Weights of a small image classifier.
Data: trained on single printed letters, digits and signs in grey, bent and noisy, 4.5 epochs.
Rows from block 8 of a small image classifier, named by matrix and row number. Rows with one number belong to one neuron. Each number is 200 + 30 x the weight over its row's rms, rounded and kept within 0 to 999. All counts start at 0.
After each neuron's rows are labels from the 100 images, of 14976, where the neuron reaches its highest value: "strongest on" is what is common among them; "patch colour" is the nearest of a few named colours to the mean colour under the peak. Only what is clearly more common there than usual is listed. The data: single printed letters, digits and signs in grey, bent and noisy.
# fc1: MLP up (model.blocks.8.mlp.fc1.weight, 768x192), inputs 96-191
# fc2: MLP down (model.blocks.8.mlp.fc2.weight, 192x768, transposed), outputs 96-191

fc1.16,170,184,229,182,176,252,173,200,182,203,229,252,227,183,240,179,188,208,193,200,221,230,166,184,175,228,217,180,213,225,166,255,246,232,209,194,179,205,186,206,197,200,170,263,215,205,160,212,220,159,192,208,239,198,175,153,257,195,193,193,256,226,240,203,175,243,176,162,197,195,214,151,181,249,232,208,201,280,253,200,214,191,225,202,199,221,234,168,191,227,203,171,210,197,196,248
fc2.16,218,204,226,182,132,191,174,216,213,246,208,143,178,237,187,232,148,233,211,195,174,195,180,190,210,185,173,172,175,229,202,190,178,187,190,242,197,215,210,236,192,183,238,179,136,208,205,191,208,219,183,184,220,155,153,239,181,196,201,267,209,213,223,180,177,183,230,176,193,259,206,215,222,173,212,120,272,170,129,183,152,199,215,177,223,176,187,212,233,253,155,226,186,212,173,161
strongest on: serif
patch colour: grey

fc1.564,196,148,188,180,207,139,194,225,174,216,172,196,202,211,225,152,201,215,200,180,209,166,206,134,154,168,168,213,219,242,204,216,176,230,205,187,236,244,211,180,170,208,177,207,221,167,170,203,170,160,183,207,229,172,244,178,175,181,183,184,204,152,161,216,180,178,199,163,194,215,234,213,221,227,192,233,178,198,184,186,181,243,125,203,199,154,154,243,195,193,214,202,178,224,246,202
fc2.564,197,198,212,148,225,150,214,219,217,156,184,234,190,257,165,209,154,196,172,167,216,178,249,215,223,191,216,205,215,127,244,268,144,166,196,194,211,212,166,184,202,160,197,214,139,200,210,186,211,203,163,193,202,220,183,222,158,203,239,193,198,207,267,203,202,230,204,181,189,194,180,211,204,230,216,282,200,207,165,198,186,231,205,211,215,121,201,202,238,202,213,183,222,195,168,192
strongest on: monospaced
patch colour: grey

fc1.627,190,203,182,153,235,194,197,197,225,170,239,173,196,253,130,171,267,199,126,120,215,200,191,184,117,216,168,212,206,186,210,188,235,184,167,214,206,192,221,194,178,230,144,192,199,224,170,200,238,247,196,197,253,197,229,267,233,188,188,193,251,197,199,189,181,199,222,231,188,158,198,200,192,189,229,239,179,217,202,239,181,160,221,214,161,170,205,205,208,218,189,232,221,148,222,162
fc2.627,197,204,194,242,190,183,200,234,174,232,218,228,199,183,242,150,217,175,190,254,241,176,194,217,188,236,213,147,187,153,198,201,172,195,195,237,213,187,174,161,191,233,268,234,211,187,219,255,154,143,246,238,179,168,165,202,181,190,191,144,202,155,234,191,216,186,247,227,187,195,187,181,248,157,209,187,220,216,212,228,222,225,150,147,220,230,214,175,172,226,210,167,269,249,238,170
strongest on: serif
patch colour: grey

fc1.607,208,188,184,201,200,213,165,267,214,157,221,248,160,167,219,163,214,156,149,179,171,131,225,198,148,211,213,235,199,204,140,241,210,180,207,232,212,147,200,174,156,272,214,247,182,176,163,162,214,205,230,221,244,202,242,199,208,189,199,128,239,236,233,229,245,214,181,220,156,219,225,210,204,227,188,269,202,219,223,205,260,171,201,209,222,212,216,175,219,229,168,212,190,192,195,207
fc2.607,196,175,222,193,227,231,187,155,165,243,218,184,208,205,215,204,191,183,201,201,221,195,226,184,193,258,280,238,235,219,170,235,184,165,220,202,184,179,240,185,172,166,216,261,193,182,216,194,242,177,216,170,170,231,179,107,221,202,201,192,195,239,194,177,183,178,207,152,204,177,128,206,239,151,231,168,198,158,192,202,192,192,262,150,188,171,193,190,202,157,190,153,173,280,250,230
strongest on: monospaced; the character w; the character W
patch colour: grey

fc1.97,163,231,221,238,240,243,188,138,217,220,200,265,183,190,241,244,200,196,195,185,207,229,219,232,211,213,176,183,193,226,203,231,241,251,220,175,244,201,195,204,238,182,198,151,171,203,175,196,237,217,169,198,277,218,203,194,137,200,231,215,157,154,254,241,232,250,140,207,191,182,209,202,230,221,182,210,174,222,205,229,254,192,207,196,227,198,198,234,189,229,191,171,188,211,214,223
fc2.97,216,183,210,209,219,205,192,196,203,172,208,229,171,171,230,166,225,220,218,128,168,160,162,205,167,194,225,211,219,189,192,197,210,174,207,170,245,164,174,200,129,251,184,176,187,186,245,220,171,244,228,186,231,258,220,149,231,140,165,211,233,220,216,185,184,212,197,191,201,206,231,251,248,173,159,173,145,196,230,161,242,166,214,236,220,171,233,196,170,228,204,193,191,151,183,186
strongest on: serif; bold; capital
patch colour: grey

fc1.115,257,195,179,243,179,162,231,240,187,195,188,166,237,193,163,219,164,172,182,166,122,274,218,254,193,195,212,199,225,228,172,213,180,202,159,230,174,216,193,214,247,153,223,197,169,158,233,174,235,216,184,196,168,187,199,228,172,200,194,169,190,155,225,196,167,174,177,183,161,197,274,165,172,232,204,175,218,234,220,220,205,184,244,176,176,185,170,182,217,219,211,170,233,189,267,220
fc2.115,178,191,219,132,214,247,210,256,182,189,185,199,184,214,187,206,231,149,208,243,225,202,197,137,182,148,176,223,176,246,240,189,189,220,129,198,200,129,201,209,230,227,171,114,222,233,198,185,222,254,210,233,192,206,204,182,195,209,176,195,229,219,193,265,216,191,189,227,200,204,288,203,247,258,200,223,213,198,243,226,210,145,250,216,226,223,174,178,236,207,157,178,200,226,199,193
strongest on: capital
patch colour: grey

fc1.690,252,235,198,200,180,163,231,192,224,181,225,182,189,227,160,204,233,234,189,225,201,230,166,242,195,202,201,216,165,191,203,174,193,193,217,218,216,257,240,312,208,251,256,168,190,194,184,178,246,185,180,151,147,205,200,240,215,219,176,210,243,200,245,210,259,202,153,186,243,224,190,245,197,198,203,196,132,185,201,200,217,195,203,202,262,214,172,248,165,161,197,185,232,256,222,188
fc2.690,234,194,223,215,207,188,205,143,168,218,150,208,239,180,234,186,228,179,189,161,224,208,217,237,184,220,227,195,154,197,208,229,244,196,219,222,215,191,241,219,168,152,188,169,227,186,206,216,153,198,199,229,190,167,212,216,224,212,252,212,190,191,194,164,196,258,180,210,228,157,230,221,185,228,224,196,209,242,166,233,214,183,190,274,162,165,218,185,152,182,195,164,215,186,192,161
strongest on: capital
patch colour: grey

fc1.534,198,280,229,225,202,170,217,209,190,226,194,178,252,169,218,209,237,220,241,247,181,180,223,153,166,224,197,231,215,203,159,240,228,236,202,162,176,161,193,229,201,202,247,216,197,234,232,268,196,217,195,149,247,241,165,240,219,151,194,210,218,222,207,223,159,194,201,149,198,192,202,206,185,268,194,248,180,239,205,228,160,183,221,153,214,241,188,174,147,197,225,255,151,191,255,189
fc2.534,181,223,193,235,205,213,190,201,187,222,186,224,186,191,193,220,186,233,194,196,189,256,187,204,236,231,198,153,169,229,202,178,217,167,153,214,218,264,189,216,203,228,261,215,171,252,221,200,193,177,186,270,230,150,242,191,218,197,188,186,198,172,209,181,203,248,167,252,208,248,158,196,212,248,168,214,200,233,211,243,154,204,235,203,206,208,208,195,172,168,215,179,206,251,229,193
strongest on: monospaced
patch colour: grey

fc1.702,196,185,190,192,231,205,265,203,257,181,210,186,188,244,148,202,195,213,202,180,204,171,258,170,224,201,195,218,207,140,163,186,212,149,175,225,170,242,199,219,197,170,178,240,207,211,227,181,220,127,103,203,228,170,194,190,178,155,170,214,148,167,170,178,244,181,189,185,202,187,210,226,256,188,130,187,217,235,248,215,188,188,198,226,171,200,162,180,177,167,176,186,178,227,180,173
fc2.702,208,210,158,224,226,214,155,210,198,188,248,164,221,184,244,201,206,195,176,184,221,193,241,187,196,215,156,175,162,221,231,176,204,217,164,223,232,260,170,256,211,234,260,139,168,237,211,191,219,184,229,221,170,214,188,262,145,188,200,225,188,131,168,184,207,240,179,173,200,225,183,172,234,196,234,171,235,205,194,201,188,207,211,175,172,214,249,219,222,180,215,203,187,135,242,215
strongest on: monospaced
patch colour: grey

fc1.103,209,208,200,185,181,218,217,217,204,173,244,186,206,238,173,158,137,193,221,186,225,211,165,188,197,226,221,205,208,162,217,219,242,213,186,194,181,127,201,193,210,192,151,203,238,183,204,271,161,167,173,174,246,151,187,246,243,199,220,248,206,188,221,220,156,147,217,183,193,229,223,181,246,134,184,220,172,214,185,205,233,108,197,194,200,186,226,193,189,154,226,230,161,275,223,161
fc2.103,196,260,209,217,209,249,233,187,176,175,199,204,178,212,186,171,211,174,181,228,173,189,228,187,215,153,197,186,186,196,198,275,221,212,160,241,246,166,190,191,179,202,240,203,171,158,152,185,193,171,234,172,170,147,210,198,174,214,189,210,147,235,163,187,160,229,250,254,203,237,170,203,222,204,205,184,135,232,138,252,238,198,224,168,226,208,174,174,179,264,239,153,195,179,204,224
strongest on: serif
patch colour: grey

fc1.621,195,236,202,225,207,159,156,233,162,225,217,245,162,245,194,185,165,200,233,249,211,176,283,201,222,190,206,200,264,221,207,188,131,221,185,217,201,230,220,156,170,212,178,207,211,213,170,217,201,194,163,154,184,213,213,258,145,188,168,198,178,204,211,240,204,204,205,197,242,183,222,181,183,153,220,233,203,161,196,188,273,171,222,188,168,216,207,283,206,195,192,188,190,253,238,221
fc2.621,204,219,236,224,169,230,158,195,151,164,188,225,139,209,186,201,226,210,225,218,229,220,204,178,247,187,181,239,169,215,232,169,134,207,172,186,201,200,192,227,220,192,197,218,163,214,178,180,201,154,285,176,222,164,172,236,213,155,175,231,190,234,198,179,142,193,203,209,199,183,214,191,221,184,205,212,178,228,190,258,161,229,141,133,202,170,189,211,190,184,209,172,222,168,232,181
strongest on: digit
patch colour: grey

fc1.470,220,239,207,218,214,184,160,194,253,253,216,174,201,236,167,186,211,183,194,179,242,182,165,210,186,207,211,183,193,197,186,177,175,197,119,119,198,260,183,196,193,209,220,139,205,151,235,229,150,197,164,213,200,166,256,231,188,169,219,181,202,244,157,214,219,214,215,222,207,171,154,189,159,152,223,176,184,220,217,181,195,180,236,228,152,161,237,166,216,160,195,194,173,193,225,227
fc2.470,228,186,243,201,180,197,177,232,216,173,206,158,194,192,185,234,225,156,175,191,198,210,154,188,206,224,160,209,185,227,248,218,213,189,152,190,224,191,197,192,196,98,180,192,208,177,216,240,226,188,199,167,145,254,252,191,267,215,219,170,161,192,204,179,179,175,246,266,187,176,189,155,249,200,191,216,179,117,150,221,208,207,160,209,207,201,213,212,178,230,157,171,251,222,170,224
strongest on: bold
patch colour: grey

fc1.293,176,222,199,179,245,268,227,230,194,237,208,164,242,193,191,220,233,221,237,222,192,204,202,161,234,176,216,152,172,211,162,173,227,189,253,166,195,216,184,246,176,237,209,218,202,188,203,239,163,181,218,192,156,236,195,194,216,190,212,208,189,199,220,169,204,207,160,179,192,189,168,157,189,181,163,221,226,268,196,200,168,164,198,227,147,195,233,258,208,171,151,158,196,165,193,219
fc2.293,213,266,211,215,192,198,194,192,258,190,209,197,218,175,221,267,171,230,216,222,194,210,136,189,214,200,184,257,176,191,255,156,228,164,188,173,190,183,216,190,200,222,191,201,194,242,128,177,207,185,222,271,228,242,153,210,200,198,203,192,185,200,191,227,241,181,228,190,205,217,174,155,225,258,210,247,220,220,201,200,201,182,195,169,195,141,134,214,162,192,213,210,220,204,145,186
strongest on: bold
patch colour: grey

fc1.269,233,224,213,202,243,215,202,199,173,188,254,177,194,255,199,178,191,126,168,187,242,142,193,196,204,175,183,244,206,257,203,208,177,179,230,235,207,186,212,198,180,207,174,191,171,170,218,177,158,165,205,212,221,168,124,175,220,185,166,216,183,172,208,243,171,170,210,163,204,194,237,205,220,170,179,214,217,153,213,189,226,237,228,224,200,200,168,198,156,202,196,184,132,224,223,233
fc2.269,150,196,163,228,184,140,213,203,215,238,187,152,223,222,245,191,256,210,224,221,197,203,168,189,204,193,252,215,255,189,194,184,192,218,199,196,182,177,281,233,206,204,184,256,144,144,236,201,239,235,247,211,251,222,199,243,198,201,202,150,153,151,226,204,194,182,202,208,217,165,204,250,226,219,232,190,254,222,176,212,184,202,235,205,177,182,211,227,200,184,185,176,230,217,201,179
strongest on: monospaced; the character W
patch colour: grey

fc1.85,221,204,176,201,203,163,230,233,222,193,201,275,225,187,211,235,175,155,193,214,200,221,190,206,237,187,166,219,185,251,193,175,201,187,175,158,190,213,200,247,211,229,170,217,202,208,173,228,118,183,170,199,228,253,214,214,236,219,167,220,177,164,183,200,143,217,181,215,194,214,211,144,189,192,150,188,135,153,190,197,237,196,218,212,239,282,187,238,192,232,210,146,214,241,177,165
fc2.85,177,185,206,158,268,175,157,188,182,172,197,170,219,194,178,200,194,207,230,217,205,212,221,151,199,161,189,218,186,278,214,229,135,163,155,229,182,140,214,182,196,193,234,178,226,164,218,166,220,234,183,220,194,234,182,208,259,194,199,183,178,206,256,180,188,229,154,204,179,175,208,165,225,198,205,180,232,144,212,216,170,260,162,158,170,223,237,182,208,196,251,162,219,175,220,212
strongest on: the character !
patch colour: grey

fc1.741,188,152,209,227,204,260,222,184,198,195,222,186,232,200,163,192,213,193,173,272,216,189,213,200,234,200,183,192,193,209,224,196,159,228,209,223,220,215,193,171,149,191,236,153,207,143,142,193,176,199,218,227,234,174,172,253,176,250,269,212,231,185,218,148,176,246,184,191,219,190,177,221,202,187,208,186,186,189,253,166,219,198,187,268,254,250,233,253,194,241,129,203,216,180,149,175
fc2.741,191,173,236,205,193,172,230,174,276,138,180,188,117,219,218,237,184,155,222,213,167,208,228,183,191,221,201,197,194,186,218,170,222,186,240,213,191,212,198,199,172,220,213,187,175,219,200,244,198,220,189,225,201,227,179,224,190,206,168,169,190,232,177,184,208,193,174,239,211,220,201,263,189,172,227,224,249,230,214,183,207,216,205,220,196,160,170,229,219,204,146,282,204,184,250,173
strongest on: capital
patch colour: grey

fc1.99,216,174,248,206,158,169,172,194,199,160,182,237,202,186,230,213,224,207,224,250,212,197,122,206,211,221,169,208,168,158,195,139,195,152,201,191,215,204,175,156,201,247,248,172,195,201,239,195,166,173,120,156,217,198,171,247,135,155,151,204,184,184,201,219,187,190,206,148,223,202,189,206,205,193,224,217,189,176,170,150,166,177,206,184,234,212,238,186,261,182,193,209,215,230,234,202
fc2.99,187,229,163,157,189,204,219,219,216,211,178,227,209,255,190,209,171,166,182,183,234,220,142,178,247,189,163,161,196,194,189,209,180,156,181,265,159,236,235,204,191,189,205,175,176,202,185,210,170,204,189,184,268,196,202,185,217,226,165,197,202,214,186,179,169,221,194,252,233,215,227,291,162,208,208,133,141,221,227,245,161,184,187,238,160,188,200,185,189,194,259,260,226,172,191,168
strongest on: capital; serif
patch colour: grey

fc1.126,217,222,222,163,199,265,237,163,244,240,233,209,224,195,213,209,242,200,266,163,237,231,265,182,221,153,213,174,262,239,201,247,257,201,194,200,216,187,224,202,195,177,218,227,186,238,188,165,183,163,170,178,193,170,208,182,183,209,212,220,193,199,194,196,231,145,183,206,215,224,178,191,219,171,234,191,200,244,158,194,254,205,241,184,153,238,189,181,207,230,139,223,183,180,195,233
fc2.126,142,226,212,183,155,159,197,163,245,170,164,196,205,199,188,266,198,184,206,221,255,189,222,202,187,190,222,192,195,231,201,177,184,213,176,188,232,236,258,154,220,115,172,201,229,195,179,211,181,153,155,148,204,214,199,157,176,237,183,163,176,235,192,180,171,133,182,194,174,212,201,150,173,164,219,239,151,213,224,156,194,246,175,151,210,200,180,200,235,222,189,177,177,145,191,213
strongest on: the character !
patch colour: grey

fc1.569,171,201,167,211,160,194,182,185,200,136,175,182,216,228,198,177,216,229,165,187,222,187,203,184,165,162,209,192,224,210,141,169,134,207,153,221,210,164,151,184,206,224,170,208,273,174,138,180,204,204,217,182,206,201,192,200,219,178,206,239,218,234,191,253,223,212,195,203,192,167,143,126,210,164,235,213,178,247,199,232,197,210,203,224,181,266,219,258,170,208,197,173,166,165,225,191
fc2.569,164,153,234,262,151,200,232,218,208,205,232,187,219,202,255,177,253,148,202,186,182,137,160,148,255,201,206,252,134,217,246,187,252,164,185,166,193,192,222,261,154,232,172,202,184,218,191,180,205,214,179,214,212,201,254,250,245,241,228,177,217,219,177,192,231,212,179,151,181,188,180,160,224,237,160,195,173,169,232,200,173,215,152,242,210,225,211,180,229,216,181,254,240,207,238,249
strongest on: bold
patch colour: grey

fc1.18,231,180,200,256,183,197,145,220,198,226,163,253,219,194,235,156,214,175,231,227,262,206,186,149,193,196,201,242,168,176,218,212,189,197,192,190,220,200,217,191,149,213,218,182,179,216,231,148,201,166,207,190,175,224,163,198,174,153,225,267,144,178,238,229,175,248,193,214,220,195,246,182,232,159,206,197,171,197,249,187,184,205,193,210,188,202,170,238,185,214,198,179,170,180,219,229
fc2.18,245,214,205,208,205,234,189,201,156,189,241,177,210,203,257,230,182,228,201,247,168,191,207,174,207,150,204,197,239,211,175,260,202,229,234,174,203,276,192,179,200,234,214,174,202,157,188,208,178,226,203,217,161,171,262,183,241,147,183,201,224,201,200,220,210,203,178,223,197,204,205,204,218,197,196,182,159,176,211,212,217,168,207,195,214,196,222,199,184,204,202,210,203,142,260,248
strongest on: capital
patch colour: grey

fc1.232,211,221,172,170,195,213,197,130,161,162,182,198,190,201,180,187,221,165,219,216,246,181,198,204,155,223,176,231,229,201,200,211,239,183,214,280,171,179,234,169,252,199,176,161,264,237,242,191,192,230,223,266,210,159,203,157,172,199,204,203,239,178,259,203,177,221,199,218,214,174,179,241,203,240,231,206,189,164,222,180,138,184,177,262,166,200,187,221,208,183,174,165,198,198,243,241
fc2.232,189,219,213,185,197,168,144,196,211,224,191,256,183,224,164,176,237,190,212,212,149,169,198,192,149,219,231,167,191,152,174,194,197,161,151,208,200,236,196,211,175,211,156,203,191,230,151,162,161,121,230,194,162,189,161,240,205,178,207,181,194,233,135,214,217,195,141,197,200,202,247,187,233,213,162,144,170,213,210,247,251,230,132,258,181,218,205,183,185,238,193,200,203,230,213,199
strongest on: the character %
patch colour: grey

fc1.458,251,179,194,213,227,199,175,193,218,217,143,214,226,269,231,224,178,174,217,240,209,170,196,178,186,205,192,218,213,185,171,126,179,157,214,250,166,213,166,190,196,180,192,225,246,166,191,201,207,174,204,230,220,187,197,212,210,214,121,140,186,237,218,214,165,205,251,196,146,172,245,211,182,166,186,190,204,192,225,126,140,189,209,168,187,181,178,162,204,236,209,188,150,200,235,148
fc2.458,191,185,155,168,277,181,166,188,192,164,167,204,166,192,243,200,221,232,160,226,218,223,254,162,200,214,210,202,222,207,213,249,160,166,214,193,182,195,230,192,193,220,193,192,167,215,209,238,190,185,182,227,192,191,251,152,228,188,189,226,236,181,259,237,230,151,222,214,230,189,215,237,193,205,243,209,244,164,215,200,160,231,197,228,159,231,239,234,170,226,170,176,219,135,163,221
strongest on: bold
patch colour: grey

fc1.247,225,193,203,187,253,182,203,227,175,256,182,184,192,157,193,173,219,167,216,196,212,151,203,213,200,188,173,205,238,261,217,238,195,216,225,189,188,176,253,156,159,189,186,197,225,178,220,197,169,221,204,210,213,212,171,225,186,223,198,195,190,151,222,255,203,173,223,218,184,232,256,167,165,181,133,183,188,239,211,194,216,173,200,145,187,129,217,259,197,206,222,203,182,203,199,211
fc2.247,178,223,180,213,172,202,241,193,170,183,182,248,214,216,188,249,182,185,187,195,215,258,213,238,173,199,196,194,169,175,256,209,208,149,187,214,229,172,227,180,216,174,206,230,225,192,229,207,241,228,199,174,189,192,209,172,232,197,144,194,223,213,188,208,232,226,203,193,195,240,195,190,252,187,182,216,201,174,204,177,203,254,155,178,204,183,236,192,218,202,194,237,211,204,247,265
strongest on: capital
patch colour: grey

fc1.632,186,225,247,126,184,191,184,158,237,194,184,222,215,202,175,177,186,198,155,232,240,125,191,192,155,238,199,257,185,189,163,214,165,200,213,199,224,196,147,198,215,237,178,239,211,198,219,217,199,252,193,207,166,189,218,161,199,244,225,107,186,160,182,194,228,220,185,129,201,180,257,223,189,255,235,212,181,189,232,205,204,247,227,211,242,219,186,207,203,231,189,185,201,190,183,217
fc2.632,187,209,224,297,196,199,156,214,190,223,229,233,172,203,182,160,221,248,191,143,183,163,198,268,189,183,195,189,242,213,178,243,214,120,228,228,224,152,232,224,169,164,170,221,195,172,181,192,209,255,173,237,218,179,221,157,226,184,184,215,177,229,146,241,273,201,211,171,193,234,168,246,198,181,192,170,200,237,158,222,181,219,174,144,215,191,162,224,189,206,202,212,226,152,215,233
strongest on: monospaced
patch colour: grey

fc1.581,189,238,155,202,182,171,186,154,202,180,191,194,230,141,146,158,179,192,241,159,162,169,180,192,175,191,118,238,236,200,201,169,220,226,205,205,172,279,164,175,153,261,280,221,211,201,180,192,200,219,185,230,206,216,159,159,217,230,220,169,221,221,179,200,223,254,234,173,176,205,152,171,241,186,200,208,195,174,188,191,191,175,175,198,171,240,202,220,175,204,213,158,209,212,208,171
fc2.581,154,209,158,162,228,208,178,196,204,236,220,269,166,240,214,203,206,223,229,196,148,220,160,184,226,146,222,184,254,183,243,188,227,163,167,219,203,272,170,197,230,213,248,205,270,242,192,217,197,173,206,228,236,230,182,193,244,168,219,187,265,241,205,172,167,204,234,219,161,218,199,163,165,207,204,223,246,175,161,195,192,237,175,215,174,230,218,218,245,171,262,207,148,186,216,167
strongest on: bold; serif
patch colour: grey

fc1.583,264,228,211,203,213,198,253,178,201,228,253,181,222,172,217,192,221,194,179,204,212,230,170,147,217,214,227,209,179,209,188,202,185,207,210,195,262,190,217,250,252,203,155,196,201,202,201,220,197,198,155,206,201,245,234,163,145,255,240,193,180,174,229,191,205,266,214,179,181,218,196,192,265,251,232,203,174,247,262,247,189,214,160,239,248,181,180,186,174,235,282,211,249,193,217,200
fc2.583,185,162,160,204,224,203,160,205,128,212,191,213,157,199,178,201,175,241,196,179,134,210,184,225,218,210,288,200,198,227,147,234,239,157,207,203,179,163,252,191,169,203,191,201,190,210,167,193,186,211,222,241,188,191,217,204,195,166,246,196,252,164,207,146,209,169,187,187,199,175,155,231,212,238,202,265,230,197,174,126,250,160,245,241,252,251,160,197,188,206,178,229,213,216,201,179
strongest on: serif; capital
patch colour: grey

fc1.482,209,186,207,219,179,182,217,211,193,240,168,184,199,255,160,197,178,259,231,224,232,253,173,231,166,236,227,211,251,117,245,185,198,155,242,189,203,167,234,159,187,214,194,139,198,253,187,231,247,214,250,225,268,140,250,247,168,230,128,183,241,182,216,222,217,192,202,192,171,154,210,189,174,179,243,182,186,173,222,237,163,227,216,202,200,177,208,205,130,201,213,219,243,192,230,151
fc2.482,189,194,214,219,300,192,212,208,184,231,200,165,202,161,173,232,193,169,171,190,250,172,241,219,240,210,172,200,202,212,259,179,222,191,173,231,245,221,205,157,243,227,165,121,204,234,171,191,193,196,180,198,185,190,203,222,120,193,190,178,179,201,235,212,187,201,247,161,280,162,192,200,237,245,199,199,205,246,196,196,237,224,175,211,206,257,186,172,228,232,174,194,192,260,166,187
strongest on: sans-serif
patch colour: grey

fc1.362,196,206,222,183,150,183,164,142,175,280,182,190,198,193,180,245,172,182,195,230,156,258,160,179,259,175,193,174,175,180,192,207,238,124,197,155,220,200,199,230,168,201,152,224,199,211,127,199,215,247,198,237,222,168,228,193,258,174,213,184,224,241,221,238,220,172,163,223,195,223,198,197,224,247,228,175,182,206,227,205,233,169,199,259,216,228,208,210,226,175,211,194,181,187,228,203
fc2.362,220,197,166,194,195,198,206,149,213,135,231,227,193,200,167,225,158,186,171,242,161,231,207,227,194,182,187,196,212,188,230,188,231,227,203,205,219,184,237,199,214,194,189,149,236,178,203,241,186,201,204,137,221,126,198,196,181,157,218,178,164,213,176,230,225,155,216,185,219,177,205,182,197,115,218,154,220,185,139,131,199,212,239,202,157,202,211,244,181,181,202,213,227,193,176,244
strongest on: the character %
patch colour: grey

fc1.755,211,209,235,189,207,172,219,130,228,160,193,251,250,228,234,160,184,182,230,290,250,236,149,208,155,181,202,227,230,180,194,208,210,187,213,124,213,199,210,205,138,239,218,196,214,220,146,250,214,242,210,243,158,162,187,224,185,245,236,214,186,234,218,184,226,230,221,214,191,215,221,148,199,265,208,207,169,200,186,244,166,214,200,246,216,183,170,224,219,240,212,232,187,205,242,225
fc2.755,197,138,159,172,221,152,161,222,157,193,168,245,188,205,207,174,197,239,184,178,195,188,250,189,241,228,181,222,209,138,251,144,202,209,193,201,183,202,190,203,199,194,143,180,146,196,238,218,187,236,193,215,188,213,182,239,181,200,196,246,177,218,222,197,210,209,155,221,194,176,235,189,180,192,205,195,271,223,246,229,238,183,232,204,175,138,230,155,151,204,179,200,174,185,182,207
strongest on: serif
patch colour: grey

fc1.1,189,181,160,196,184,272,177,198,260,240,218,162,187,220,186,200,218,171,184,210,198,188,234,185,220,239,220,200,185,200,203,221,198,141,215,176,193,162,216,236,183,232,209,190,171,216,221,254,220,223,247,203,197,175,223,160,199,192,161,171,225,143,197,207,225,178,209,199,174,199,191,164,226,215,243,134,191,212,150,202,207,145,143,164,198,195,195,151,194,219,211,188,178,172,224,185
fc2.1,219,187,204,129,174,157,163,193,203,187,201,237,164,201,179,156,199,235,163,230,229,219,227,187,216,163,167,156,178,161,198,206,225,150,190,199,145,174,159,176,208,240,227,188,215,164,208,175,154,261,224,219,212,239,214,215,237,157,186,203,193,222,202,199,205,178,212,260,210,210,249,233,219,235,238,195,215,235,202,192,197,263,187,199,223,223,244,177,214,199,227,205,156,213,155,152
strongest on: sans-serif; capital
patch colour: grey